{
  "arch": "unet",
  "input": "log_mel",
  "norm": "batchnorm",
  "activation": "elu",
  "block": "basic",
  "optimizer": "muon",
  "nesterov": true,
  "orthogonalizer": "newton_schulz_5",
  "adamw_lr_other_params": 0.0021,
  "batch_size": 64,
  "epochs": 19.7
}
Rows from block 8 of a small spectrogram enhancement model, named by matrix and row number. Rows with one number belong to one channel. Each number is 128 + 32 x the weight over its row's rms, rounded and kept within 0 to 255. All counts start at 0. Numbers have three digits each. After the name is the row's rms in percent of the matrix's.
After each channel's rows are labels from the 100 clips, of 14976, where the channel reaches its highest value: "peak in band" is the frequency band that holds the peak. Only what is clearly more common there than usual is listed. The data: drum patterns on synthesised drum kits.
# convs0: first 3x3 conv (model.decb.0.0.convs.0.weight, 192x384x3x3, each kernel summed), inputs 96-191
# convs1: second 3x3 conv (model.decb.0.0.convs.1.weight, 192x192x3x3, transposed, each kernel summed), outputs 96-191

convs0.26 078:102114140127114121084094123154091120146114140114127120106136151134143093096106083110097101104112082159108108144121149123106147157138100120147105102143134121084133118102124117116097120123104085084116097118172137128102139137101121153116114139122119151123131116141120134114122128126120116126
convs1.26 089:181105101120133204186156167140175164101099130150134062079127124117128186098139111118115099083106151092108074103146153069139078150119126159126074160188078112157140107134170080152092144107175151105118099130142159177097098127100111089141138129178126112072220077100116171104153133143050121147
peak in band: 250 to 500 Hz

convs0.140 156:146121081137145151129123144107154101117131071114172130106107102124113165117157131141120099122116157112095099114130109139128141121147134123121116128123155109126132136143121107123132134181117157160160134164098131138170142118140137173154118172090137132128099163110126140120123141088139147146
convs1.140 129:131150105092113178116179171097125129143100095135151160119141168145123139124128119170091127129123121142156215191170154120099155111129109135171093125129110064141164190110164146141117129095124121161118073169134154132121146132128150128103121172119140142145127122170149152159188095157125112099
peak in band: 500 to 1000 Hz

convs0.132 100:135144132140065212104154128105128154160112094151102133160139123152092129152135042137130132054132105141148126148120130115143134180069131148135106141144175115100104115143119113144125126157151138136149136104138136116121126144125128113082146124102137133092088137120143110124140139124182127123
convs1.132 106:081160149160130120201115139116148147074135150126123094118099127132137155109106095130131112150161071130103076132166096131122139174107145085159095109110144146125108116096120132084143152176056114179180140145173088120159121152157099149083173199126101129151086132090158086137125150182121137155
peak in band: 0 to 250 Hz

convs0.168 088:114164092130120089114132137113094097157182154155096142116136154098114124117157115115116120070097134111136129113096116112131168150147175136124139139092145135129141110126157148135131110145143134152097135100198136186122142120143084071124143136129141127122143167141123128115094107094135117153
convs1.168 076:126144119149127149125070166110138098104145080145158125095148157111126179131126095170101135114156104143120168169119126111164138130118125110159106121132190157166151149156151139090089161088142222196161130141135153078087179143126163109145092109158068098138088185155139124155010135158132159147
peak in band: 1000 to 2000 Hz

convs0.2 128:154121113146149078150152136133139111122131152127133144139139114116127124099133144128122139144129145091140113138114110134121168125168120125114138135113124120160160170151106146145159131125131134126129159169125096132104126136113138094119133125166145113144166124140151131111124127147113138111
convs1.2 120:109130171108109136052112193104126136168106082105137125142158125168165101115103182152121111129111168148108140108080148085121148131100094114159169149107139112124136115129127083138081113167093099107135162105171102182168194136060125113172094106153134140095121144140127101096133139140104133166
peak in band: 250 to 500 Hz

convs0.144 107:107149122120087113130115149160103080118128118145064128114118191105125112159102078120131148101127125107136152120105120074119133125140126135104118117117122147094121099132136126130094125119136096125096129075142124155115127113143096079109145133140143096116122107148156122089084109133125110158
convs1.144 091:147117153147088125148145193174097165101118132145149105164129131160107169152120197148050159121160107123120122127159068108153120099152156118090107113138168167136170090131113173117139154176162172096137161119117159101113080149057133151109172138149189130154108078106115121144114182156104129109
peak in band: 1000 to 2000 Hz

convs0.1 107:120102108122133100134111134115090123097133132133110132112125106135141135116145137134103122140108109121117115134126136118146168125121133116150124120121094133105124144117090112109112122126120130126151123071120101134116114112111136128129118151129112144121148160122108118122133142132111127117
convs1.1 093:184144211150125141096132116110133104061104089153118114116134103114115139170131160109091176126167142128125070179158127120187142107101132131081070123129101149087112138161160166134100142173112190210141122101120197170096104106054081083124149126151132088132104166117098122151104130182125109116
peak in band: 500 to 1000 Hz

convs0.11 085:121118109103137144111101174134129145075126090155126142110091134089131130086175142147115138107060127157073103132139128115144108140124134112112161118130139141158154093151088105120147142160109194144118131166083141127175124145118160164114093134122135127143103136147102114161164141152119112133
convs1.11 085:144168108150158136155175131154076145136084059109126159135141147103077127105116093137165126191157109104141110178131196127148169130130130137137117089110106100120090141143215087141122157068139089179099136182151081136087119121163148101092043127109152080161047127102096138117114101086090125152
peak in band: 1000 to 2000 Hz

convs0.4 090:158124131132159108119147107162107155121153141112123148121171148153150135113106155136138117133164105144180110142129106108106113134161137152117134144184099166122127147148134173127134120095130137104162105083093165129104163144122135172149146121148134122143152116142154130115138113142134144123
convs1.4 084:108113105099112116108148093138058150187079187095167112132186109123105116118151117132164175129136162146099100100108141076140101139080112157169093092163057175134175076107184154106091072170154066174154106128131108127111204099113115149128099164140107117124124103119136129108112141125165064123
peak in band: 2000 to 4000 Hz

convs0.112 093:124104147130133187127129144146143126150098134115135147152150147137128140128155144144137132135164114122139108146151159147160131128079137137135125120174165123126135125127135127129117149134132131141166143142127097116144114130133188094134116129118131148126131128147127121151155170127150130107
convs1.112 092:092165106143164130123137117135092153104157116147141150152173097139114126134141106102163114113095124142117094194144219115098140138090121141150094140163122045128098150129120135111078163106100103138144108167116078148139205138143101120106152118117086116079114134162127185118102116161122112118
peak in band: 0 to 250 Hz

convs0.141 103:101135137138156146149127150129138111132129144126069112154107178114123114138137158133133142178134120136109150125131127143143107141145126151134131128121112137146133130136174131129135143137122129125112125108109099156133136131114102053128134145136118156147139127139120126143133150135124119157
convs1.141 097:113103119158140124124126138079108110146158118154066095112057143131154103154184123123105138145123114132067112139124160147132105158130130139150161180130148100163133119143124136055137107118203147111138111243151130140131130175121081136151081197112175123192112158072128088118128121118160093153
peak in band: 4000 to 8000 Hz

convs0.81 129:127106117132125125139115132112173158115118100133164124122146126118122126124127135121108122105127126150112103125118117145128143115114098116132101105128154135132140122143110099118153131105125114123098137123095172111106117135119067212117119107104120106115121121122115125112128120121112127103
convs1.81 128:114139035131145115130086136125137107118097156134135092101141099150120215132132113126087127111135158147138204098108206184147165125174140069120171125120168174178129082185135141132122191108116141132125162154185150130100119102066131136167173205159134095106125098060143136114160136148064117151
peak in band: 250 to 500 Hz

convs0.65 111:148161137147145154114149138124109149163165150156086142144141114151141132141147146132129120168122112167131155104135128145129156147146121131139153158116150149136119106126149132147124133139149152135096137128165155106142166143144073216103141145148148139130114143120132139134109130135146134146
convs1.65 102:110131101143120157096066149092146118148150116185120136121075162128155168082125170190137108131105057044097085174112204108099064128134105113058159177112195135122118174107073127128104121126191161175145065152144095128140170146142156104107122179147154112183040125076215095145118076106103087088
peak in band: 500 to 1000 Hz

convs0.15 102:109126135107132092087127129168083147108118128145135108101121145118143105118118117125121116191150106141112126126103154129133111114145117145122149117079146128102135101105173120132122126134123112112092105179162150154106117114096005124110135137150121139146107091126126111151128149139101113129
convs1.15 107:102117127147160078129123140106137117106165175116041117119143154146210174136136128173134169063125151143159133145114097098145183135088162126116123137058122115186072089182095137177126127114112157116115123132096160083092092093098117119065162055146085093066120123152089120083147195137167128115
peak in band: 1000 to 2000 Hz

convs0.178 125:116164147125149119135163153107169169139145143146249160121175115112162132143137152115122139130138182151140159155132146170132154122141136137133155134096163101152147139141119150140155126123137128170131147188175203124109148138108133231158129152135150112124145143121158142132134148112139160135
convs1.178 122:091103089141163101083150116153164166148177159108129101142087136148111193135164060144102129122115157154138161161107121125111149146186139136101072088132149110168110163104105127196140180094120116163151103164104087129132106145159151201120146223159120114152111201154134175102182164112105140179
peak in band: 250 to 500 Hz

convs0.32 083:119130157151167152122138105111142154137132124124107119155141142119124107136131172120125122168157112113138143124115101132115122127111090127121102125163130114124116161153149116107129120120124112130128111109094133088127142130111129124125154120125099114140142145083127144113127142151151108124
convs1.32 092:107115148120166138140136107151105190144045146132137140151115122138112169076151110139095093104126106168092123154114161074182179122118163145059199146155133102108120104101132117055147138127140138148099111101136155145125144142115137128110100150078109133156164126086141026167121114163152184137
peak in band: 2000 to 4000 Hz

convs0.67 087:139151127101122126116121160129098180117180144164097150105128131153136110119140113138128131097083118155131151157129165117103134154124135126156126140133100154127105096101099132157103100189140164118122142089120126144123109135147220047074140175114135126142126145132133125145140112144113124143
convs1.67 088:125141151163094136149152109124191168142136100150106141107128079139143127129106104104095136144145104143132145187138137060102151069103125113084083133095096137098126137155212104149077108051143162170111107068123197078146097113104134171141141068117099122169146093168110178119084174174138126069
peak in band: 1000 to 2000 Hz

convs0.17 104:133122107106122120087147129104133143116100131109185119124134137092125102082123064154121130094164100142106125130103107125145122110162077115168121115116139136130172109160135091105120120086102124098140154126130156122134127115162136192161130083114114085139120103108121127128114089087115124126
convs1.17 092:153118116128110133163118135080116153109093100121069129119102104148144098081171096068134140137074147126086108102165180142070078105136116092106148071153129165136156094119112161173171109121105083133113133177159137134130089127090162095187150180098137180068083114093068132093120123058147159148
peak in band: 250 to 500 Hz

convs0.113 075:129115138155084177100137119136134141141134128122137112117145082165149145167140093113094112153099138151123085101164139085163132126087116109133155121130157122099100121114034117099107146129133125136136126117160146122169174126145104117146113126133101154089143145129097114149143155136156130087
convs1.113 088:111145135135093140125196182151146106139135117103174110094148120128103158132084155143140159143165150097165174132119112162176112169140149110183055110141115122162167135095174101161096110076169131153140162131110098170088204125078099153161075157090161151071099119107100158158120170161073138114
peak in band: 0 to 250 Hz

convs0.14 107:127109129134137141143151154127158135121164109156122153134163139135111147146143142141134140138146160121168133120145133147137164139101148129149118150157172128123132148155119152147138135155162141163118151117097115135120099145145094118137154180121146143127124128127143137131138171122122142131
convs1.14 113:116044100113208127108146149133079094110169110124132046137130068152124148118109182127107179197106130149111132063127066127177147123113147148103168133152085076133160098102117134142179147167115111123083145170108128096141137125139120106127155160129072092122113080131043087089149148141160097154
peak in band: 0 to 250 Hz; 250 to 500 Hz

convs0.183 084:150152129194136183149177143136118164146194152147131170198180127158130133120168121155148142129152148150188144151130104133119149144135120156129139165204136127140135182164123153113141117164180161160163148103119156103132157144197151138165149127151121149126159152124125122139135132113193175115
convs1.183 095:133128063115146122080112146073081186112152169087126102128195091155136130122141135134191127063117237174104120134153159097085133077193136133155148101108139184156134121117179138159110124128149152124119106145135097187104148107116126151095103171177122145114099175078134174063128125165172093165
peak in band: 4000 to 8000 Hz

convs0.146 090:142078118094129121100124137109148104065139068095147130091112127158133143115130139135117114138150123126112123096118132120127129112146109140133087115109133108110127070129110144118091118138134133119125142122128169142107125110130097219148119152088109172132086111096114116125128155118085171112
convs1.146 090:123094060141119150107143137202171079066150110124135133093105130102162129073152063181114199127135064184172162189208147128147174130189133098118084110133144188144113137095177103185167115177181113123106114119155128106153081124112138151077150155138173095126131153180123081134136120110096110139
peak in band: 250 to 500 Hz

convs0.46 098:131140086115162117123085131059106094092129111118147119112103088155099106089181134112090125136076128154092123117120127108150160135146101113161143114123127096133124076115127131109088113152092125128136097093123143136131129129081235102121126123108112169108100156068102101177156162079139136145
convs1.46 086:157126182124119122121186108107141142164153055096118110094175135095114135100172086079047117165190155128144134110191106133114099180071127151125081164144089165147162144194146111112098112109141117145146144140124102109131133133124097093073146113123121130096114196159071138110116139120128149133
peak in band: 2000 to 4000 Hz

convs0.36 091:101181106119122158091095144139101145117138110137112140119113168137078142152153125116146137091108137135106153154158111100137125150113191146125126103118141130097073082103161083143104119131123131133123109110086145113087143115142194125102100147082139131124095108130142116122117122085145153157
convs1.36 097:124124119129113152175139141131183107106155119118105109065035084149152188131129167178149140174112165115096152074161124099213189075130182108139100130118124114160149137119099147129060146120149161152096174150166136150148071147105110137141111136087150157109119128132108072144054125088091143110
peak in band: 250 to 500 Hz

convs0.69 095:140133106123104123108113134109095090144104127132092126098102125113107130106114108109124126124118111093100114106125151130102125113081128114131139119087135113128141131125101140137134119087123104109090146132128121132094131113107097111104123122105135096123139075121141107099107125078109109132
convs1.69 081:049110113091108175108101133111138120165174159106166170154076073162154183149140123094070117121096138117142135111165089169098145174088121166066080128102191113170082098151128141117127220136195157141132141101138128133117128153115074147109145106160191125182155183173138134117157152101054123099
peak in band: 1000 to 2000 Hz

convs0.137 083:105141139102120119096114111154097134112132135106128130065125138140166120151112143136146113178120111104124144130114103104102123119126145118116122129160119094078119089083151148130127143123125130104152117090160103139142150109143193100171114148131131147136124119117122131091113097154099145155
convs1.137 099:101159105171133098116153153200111115161147148132135179093132143125055165141125176087156139139161127107139171125127119134147118101104160151186088186121153195131154134103205131032102092125152149129136143140123147170132213133155085115106102134118166151144113141165120134191131164159129108137
peak in band: 1000 to 2000 Hz

convs0.153 087:130137134118142084115128127134086160126144149127126131125139128135134138103120124129126121132127123107132150135145136149114147134132140129131144124093134129140129101130117114158141125139143128117110118148155118138111138135136109122138113126136147135140122107140119142129130148145118134132
convs1.153 081:137129135071129087142124172130146120170153149116157083147222109079099096123150135083109143094126160161111135152122180130113105116133049143148180124144106195124137179141197153150110084152075093079132177137152132182117203097109130121191164097131132148102170152084143112074131076143158043140
peak in band: 4000 to 8000 Hz